Rows from block 6, named by matrix and row number. Each number is 500 + 50 x the weight over its row's rms, rounded and kept within 0 to 999. All counts start at 0. Numbers have three digits each. After the name is the row's rms in percent of the matrix's.
# convs2: project pointwise conv (model.blocks.6.convs.2.weight, 72x288x1x1, standardized in use), inputs 192-287
convs2.0 094:580516554481534460499515447478512558440548562447558562593511448510445556528502558485536524436532556501534400535478493427548471445453458501464456494424482518489591463537523494486492526523471494490462602443482488409426445561519534577480504369471527447475510496499529537461485452526499486485
convs2.1 104:492542653561515494493470445532531535589492518458570559513477498445533448559537527529534519542516450541519477619551572498471490517499506539441462539475569539451483523490492517520377470501499498584528505489532534621496503524505486530548569415573534422496492541553554524508568540495397521557
convs2.2 106:483514553512538466511531448534512473451510473451514562540502460515535560554456434428549474504478497537473485510468571485512418431479412419466442373524489428472474484492487458548523531476512550459519527547438426443439503508485442571444530495524425525522496451506442498480450457452477437459
convs2.3 100:430495341424540567515442570516505521437457539555525349534431563526564547379501425537531543454477558508483566384501469558397475494545499514580503464595464478557467517469497501487490424554611498481517403526472576478577562431480497489471547591594505541523504513481488476544518471459541542458
convs2.4 098:453461444528509439500499490428472457432529475602512475468444584465389534505446556509514484464465562494540527515457544459482567523555492467612466520483510474528500489440486509463592498512533500497504515440491575391567464463492616488543444604605495482499503517506512499457373507548536526435
convs2.5 099:587512424487487512443534532537439549530546461468483488533431493476416430502537413541420518538472547540499577499558469452542477582533449506490475526496555454429456504534414540485469470527540572498377466476507512438545468390493471474544520467497481569546476491456559470518547442430577582539
convs2.6 101:592530514481449497462549523457452559453570594476464464537475547422445452561576511520491500500516534470579467480476516444641478537410510486488492605469552559498517452566515538473595494506560504533427590494517415386449413531549489515511495441430542501483553553568500561484472424576460485549
convs2.7 098:577503604468437523462571464526446513464532592500475517492502458484440396533558468544569553478549503463509442572577502552502555504477527528466546515477570500599582531526536526482440539535501534558385469423535470640398467496467491463529467402403547449425517564526506567499529492487510518526
convs2.8 100:568472466511489520514618540518486491591458417427461505479490482468474473358507504489500403596409480556550598474510454577456477522543500450537574479561483438470503582507457476512523467497463502475512450523451591596570501543487469506537516565516420563539470430469470440527487491526507556517
convs2.9 093:536504425462415525466414494655528579422406518538483564482569393468551441500465465552512492417552543512576457614474469465381480530478506519558522411506590574532482559452513523438353491554514513532499374408501572492401528487434473419480470541567483507419568522520528489463475550482527562528
convs2.10 098:553490403384487506425446519523519538469521485410426493539554475499513441538386424473442596474535482571468473547431415511457413542524487495423448473507543567570415493467550481482398427521548498488421454448565597450481554447455394499451543497532492514538405543495545529514523536421569532497
convs2.11 098:504492539505497558433568485460449497515569492376499483624435581507429456535472466509482527518498417505523424545433475450533469475457509482418512457525563537540470520505521505558428545477427505460505521595558481542428510453567451589493534370566503499588424533537566531532526622458517458444
convs2.12 105:474587516501450463455525477515573512463403533464469493451535414546562483432523511505497520587499450409508588567460477551439510538503600557483491529483473542493481559477446522503536515639449488521499533497484494562676555590496498514522442473484503519557516583444535519487575620463522479549
convs2.13 102:516508537589486511488523500580454467452488491546509518426395476463448432457523519511418496476548498377597489618557464536397525502554553555617490490511509473465501512415513518468468539478476483516526413474519516556537446547463542456430442563576446438491530565512516508449435531512552546490
convs2.14 102:475548558497539469557530459505525482540532511442522541502532455572497581493476434470445467576506402495428606510490513397549520484447457531471473470458494464501529480560475472543627508477451499522503544486533442468481475506564427520429538359472522469510511524545445551509513486415446463444
convs2.15 110:568406461522493545429520515482513559440423449512504408505508363544442501510480405491521491500518483501484556495553395444611562578494510452501526467492523628452442484565440413552535530491538470460464546486518484422458570511508365516492527443453529474533450436480495494512517373509483545452
convs2.16 094:410462571437496487459508437544513476466461455536479493401541577559577503479462471469530465450500554507514399515472525565406503475486443463479470422615519506597428483499515452531463469471470501484627436490529424577382540423483434562491564479571466501517420487535473530544541457504466455430
convs2.17 098:526536506597544513441498598533479525584486486353523562567539495572508568519541475511466527565600418502521504579525533515462426516500541481486477531464456456456585531525478508428449534471501488509423453554568466545537397555561487547433467550444518427491562467469530482483498512436436463487
convs2.18 100:592485430497471517516625524428514470492539440487496493507411537449477477500479534497468487485465555451485439454561513470532589508536550527660490539548503450503564517563442519555554530455539489499515522455479415381397469472484482512559512524370538491527489484536516504543480464470552549477
convs2.19 100:545471466438438465552477482483570582529447604573550486420631385498592580442508554491538478534517468504489436421483471448511499542478537509442536478505464597466527493529534529479463512511578523525481557429507597494478491526535614352488532433484511431399539520518531560481501485537511421563
convs2.20 107:422524580440506436428453480432532527516494617550541519566497532465583502426509522450533475538510514599430506400380573554471490417443454534498451480561566496435539498515535512496551474545579483534503574499483601531599500493490568491456510513552545559501536447484524503540495529521493442501
convs2.21 100:503580560564465501460438422544527593524443598594562515632458496488507545545592541566481451442458493512630525484460640543498556449482516497626544512554516446379510481563502541476554542583551534528428596475490549347385476549477594447546454594487546464455579421471571451451550476563475505520
convs2.22 107:538471595477463486477521515481486496513559553436450493530524560453497466562483542517514501499473494522520368533527502487491343455493554571438473514403597549453533496472536490537458534519481515529503518471537646462530462536449507503493490448494513489541529533555569525460425489560674494507
convs2.23 099:609421483458476527559477570399475567485509562479483441473501422442511449516518531538433478519471594542558505480536423502477485551543510520462536579543514574554552530496491543483345477422495512525459515401558637438612522485544543425490517419508511491475454581541557533530531532494631561512
convs2.24 097:439478480427552495518444569487572529480423503644468477462563501470598514411522507509451497430517493524521437410564478589538522533526529496544545536502491595508499460538526537543402466556536485518552529516500519564478483484506533439541507551440549576454503492465468485529534475576522467566
convs2.25 103:492471491442521544469580538437499492492560503484387349566484597526660536497517531515493465477522460512510460391472515576527503523471549487496576501509540460496491466571508553508543449514565524514544510555520459547475446454620485609503584467420515598515512520507529548537547471493481477531
convs2.26 101:493513596503463522451452455508531506535514529446505529446556371454586501503503530475503440529470509536491504520505541503632530456473402485484540520516519550468444461474532482523507513504455510472489576503478417537489517577479510467516469430427459541454471477485439493515577488571446472513
convs2.27 093:483522522520539487544461503578557497485485514465525594452547520546482532438574487526549523562554487511517514536511419430435424504513537520447511504600489534456543555530555501463430476578499506521472435436532584486563527552457415500485466524620573447523559523467508527411480526447541506522
convs2.28 098:471486503523579466541569565522516460464511503514528500434529599566518506491498419461510524435476534487429481477438447486545518443503498494486432479488469562544452461401490454585460397510442455461523454646510411523566490527479460653511495377602492579597464537495508474521492500601418515531
convs2.29 101:548500511435566513482587467425526453570530407445498504460513546452465450573448504437461476513486458479501543466532535534399498519564485455533512434456458453539508482488461424625533406552468551439580508465467558520605558354463471453546577537596531577525503591596519468570525547460517542517
convs2.30 093:482553471465488485567528528639542461485539419536551553466409622496491540398503477486539523494520496494576609459522488488478472524514525496584504505481456413401613559510472492420554448539490505509526467526525549522599521468484524505489456633523528453499605445476455480514480533397536465475
convs2.31 101:477474463361543436466578566480531413533545472418435435578462620533509457443443457454474520552485492558485581381471559551531441520485500496481486505494518455499513507489520518497561524481452539502543496667532463621558546454506484571493501462489486679568472426520481485542516451510451459463
convs2.32 105:478520538537566535544474581484379499491416450512506550470460528567406424500506411475501512424455517466404483562472541553561504508532460507491475510534501514557488516450535495481481561466498408500500450549467399548426502557435431520530513538463492560553462502473448459467526450501483527487
convs2.33 096:495507522501506489486433433588522532457412516591502556538449445550500477434490558471518495419542444517558483531438523596395452482484472453603520504558552555529518539411641510465473551531503553505529478420539601459433559516500546404525529614506409479521584502443551498492466475534561453504
convs2.34 098:486474396504469505489393487527481564527493543636489427461488468497491561500427531538518519482528444465426444464507523549520571459563474457529520461546424492481501476541461508512550522458516437440520419468478454461377481409531572384531492558471489435435454475480487474497557486470469498425
convs2.35 100:520456453537465550522450561462518489437459519576487526397525506574470496431413552487487513406496559419514488532532388438467478478542530485509477513486448615660456495436539470502450515542431473492527481413513574437488531474423483397457500487594493485478454525494440449490541535529505539445
convs2.36 100:478486464510630509391506571516547482533468457467517476512529630515580539472514453509564513447488472507509394451511469550474474532465497466492516487625473500543492473552547476511415506538539502499497423558455458535412479535454383659432488522487523506554498459512459528536533415497447461449
convs2.37 101:460493515369528542509477513452549533463423553496426371509507560544579569487525571494500436549422472534564463412432445576495401511526468488483475487518462575469508512499478432500504415502495508558542544481502657465579506454525519500510503606637456543525592506506513554508493455477572461582
convs2.38 100:441444496487470515410542499503555461509608452497439487540501499481562514596528526512513454483500440417451476490495543441630577513431475512515537539450550503549467467567468582548566481464503517473527596553508361514394521518564458528507487401363586541534441484563485544563510505581458566558
convs2.39 088:518465493488531583536483552530468515458460477490470514477462473545504446505529464512490565361517574491425399511520468558554482507710530503540540513604463473576511515419484445504324463444514460462486390512474469573397460463500478495480514529562513450485430478479468450498490401445535529463
convs2.40 103:595501525516448528401456507526474602535474530499454427486464509539493450458533500501532498513539509521561456598431452602520443533424517503470474521467503494490509584528598548465455473551525543524389473527555541503434452525571498550466538368454514518546586507542557534549491460517512518552
convs2.41 105:577526579542454540466488429494490540484563587508469484514414401449442398467527571531505519480487532527496449589457536564585497475480485520568577452488589503481538507467546566533499623440475573487445471503476553481379463534469581470567446488388465446438535519525544441473421479528605509475
convs2.42 101:544502579540521515448523409510519503551508603448580559503519411485549509573500501441507490588503504495511549598423514507487487448491478535477487462500477498440460459494469423503540554546575478486437530495511476559503520560481464518516502371513461493536428407573532478534551472522514550495
convs2.43 098:453489502547507428467413574485464497585459528445513470456619581476552583540519495556498535426563483451445421475583477407511493555502564554382478503394578649534509526537505595433493526510477443517479485492530489560469403529569528462451463434478604496410474528510524484474566481594444514478
convs2.44 105:426487513463543530612398577578550521560545449535587504580479587579471608501452509494490496508497553530538539473526526453496496479516516514470414466480502389560588518522593516484427446458523357541524464441500600433574426434506472516467521494494520578479493489541485471488463460416459503449
convs2.45 095:424534493443498523502586538675550449582516377463454565498530498471521525500500441507528490505523560506427609470479506434421519486527568533483496498433517475542448545458521572526498435528474474486564478542504478468532584469458497459532479552433427619543416472463495486491468582479530554495
convs2.46 106:529504467523476430524520412399422461471500474525460527503488441505448468497444502454450494510444449542448449479508498477550572518544459516547467479533528458483503524511424469514535580384515451480512477472503421441389497460507531490458453520495467477522413479453429471467500471505460485423
convs2.47 104:458480474515467445521511531435455465498432435560457480465510491560510530469450491450491457532504435489452593479536477557474558524623512483549529488504446578538451463515444450451514459443472467459578486519536539657577505479515502452455458574535485481509483476441421464554552598511405451483
convs2.48 102:528538512463474558419524455487484555492508652552392471515422421438493396527583509504504496400527499478531441574524541597538582537532488530567510516543476476476537487561541523491449523487505593506444480473484495526397451471529577491495497429402513443443526452523526533484495437532562504478
convs2.49 104:587547445482367532398468615521464479540496450425422446491410459542409442452528439546481580584501455483561594553514453457476476603503528443553507465453541469477474544551479499515498528526520563494437573523539583420580525480530370527479539480466505492595484446517540591503412552407545580540
convs2.50 107:445494523562465563459472555532469507530454503431455541498463481538470423567533482540497561561424468400462379556540490492458441523529592473463422548489542507535511535473568552494527521485576497525535482502583496523560537591557415563435517343551513539549500544545600460519468484498560502559
convs2.51 099:513511560551447520523520433467538514514527534506548509511575480489428564563480594495552445610498465478625532451533514427440584507467505506441524500467538439544506450505515512521600538496505472543477556440524580408606535547539477407493524410509472499519582578524494511489508572535489464510
convs2.52 099:388466527487371494538451464494441448465446527620451537439473397498458396545500554464467469511480485415463540504526503563457556515603494503500487458559491552565433456444542502541555467454495446431586493433458495518487535447466492433496420524570458477524463506470454490509532498524467478476
convs2.53 098:472495579536494514472439440585517521486512564435562582500606436452512501497494505522556476517519535545463516511452539406473492484421473501401459486449556514410467558474543507527489519463528482487432583507546440539524507606552514561518523390474515531494464535502543501464510502555451449539
convs2.54 098:479443469393594483544533455400503467474522458461439448495562600455526517516478460473484484493507452522426444460454457478493528494464454508422546498501547584578454393555429487564474454462523489515559508638477452525570535509553460543523596383631537601529405591559471529564613527476427442559
convs2.55 098:447579518556580476517531485468580426484544494506532483529533597540495617552482547544587466554544416449582511482501488447346473516461515549477572526433501446520585457587435530514598529521565530564512515481517506457604449565543551546484465534585550468541577515551520537528488548452533523508
convs2.56 099:460520498458518463534490429509482449446518535563546499561454559490520540448462536420506417510420501503458541482418544576505565412462393488643455462537440432423486489497485480536618455452523534446510498527442375388500505493413583513532511697510382532553537413480464464504434474554461430520
convs2.57 095:461536458553514519509593501531470429419495477525503564522406585576477522475507529508561490499475468404449525484522495501475529534446515493600519510451512478602497527527509545500643581509446511508579544621435387420477562487461415596487498549459534578640599553499485546496501529535479437490
convs2.58 105:542486521532436548483501511558531538473485493594469459468472411476468438504465461524517587442599567433549426502543444445499512517519552501508528510524508475544430492509588549509400485544490510558505476408535509505474501434464578417515529487553581466461482560508581538502476481421515536539
convs2.59 100:520539536523543437576454495548542517577560481422588524519589486408543560556526566522504469619545493532572575524523450421457422523421486523466501560453501491403531515511528509451505460536501530510539518429554589462594506565538528418449462497519525486459533504556484516515456645479579494516
convs2.60 102:502553526477554445510506425483571497422468538519422516415526442508520472378582545508585480475528491548465505524524574603467453525493516561465590458580541452429589489607485492543545530606574449511493448559495547517420486427529499525500527468503556466437501596491506577555453433499532505519
convs2.61 089:492471472473488476566600477482435428403490448658502493498466542539455530498493544487528503407462520503457431475494551556624565478513487492591475495534462443493532428481479491545562569429468513473586546522425429494376495498495487550493513577520503506478484458489426480515489421552450442449
convs2.62 100:519528487599538471590506480570515509486490481455553471489516382455459495480574459491468515539479476516487506547511534479553597516445502527596505525505483481353588546538427500535454588528506544520434508484512455465432453485489554471512449513397480387434448460397508502491528496446510516514
convs2.63 100:560418512517514452506451552471504548528418622531529472419595458402568488530527476494488473470517563396441413469518429496658613455502544525466470526461511604466457456516515490433430545467497401474497501482497406632412430539536631419501464420483595427360441523466459460430549436560466505605
convs2.64 101:483538435468503575532307592548503562468476555552486431444525527503519450457511422520493583446452568432514461471544463497425487506547560544492484505519489516587495511446518504497351427535494447531461440475521655540613499494442509390490485536553471454404516578486506488453503500499585570506
convs2.65 102:452456556520525443554505427546534525461485479500504506528543412432534586485493538445522457488547452529595514465512565507424497505410480486523489511463475470385549530556585494453468587527491536510557548466502593501508442573514571462456522493453505519412570493520458535485460602540441411498
convs2.66 100:484513521444462453591524360454542415470443488596461486446549364447503489443457627478548441578446519470554533447511494467458534450525429467515531505510505454489553456511447488555602535477545490449583568395436612419483547401494526388502524516416424452492539465500479531537448519532496439482
convs2.67 101:487514527550565432611440410466586537507492538558597482452589452487496606521497507483539516518520494507532586445614510464484501475485469518519533470445510488556490471528459509524555504493460484541541572394505557475648487564496600460523467525621522402421512564542453565535567500458458444527
convs2.68 093:519539506582564485595525563476492510559536484387533520530476533548413594491516433497513521506520526522454485512518491426533455512499529534480493533381506495463554538535402486389513501491510460495445524503522506440486430530530559489515476562448549481439465517503513499460518489434423499479
convs2.69 097:472548472463546566478600521520411477467575427432478561514491562563403438476470427515460512462450575542349444563396513471561484503489496474518530462526470461549487563483420481517478506472488548459442388559492426476427583400498414562540484467469475560587394516469491479534530525457502492469
convs2.70 098:497485499463547512496633489489477551570420422535479532439557563533455525516488479504462520637531551519501551551473443403425461473398515487470472517555471491515488489496510515479544415543483547492451520524485535460579574472528425528494517464533494589591521540503492517457474561489489567535
convs2.71 102:527445515469484557448553499447537517586604435464476454512479637470543467509464481547500512580485473494562574481531534500550523573497493515509553521442470402516500518528427478538513457520476534535501541521522483650604544437487437577573542448340512508594487578571503505613556575439537500456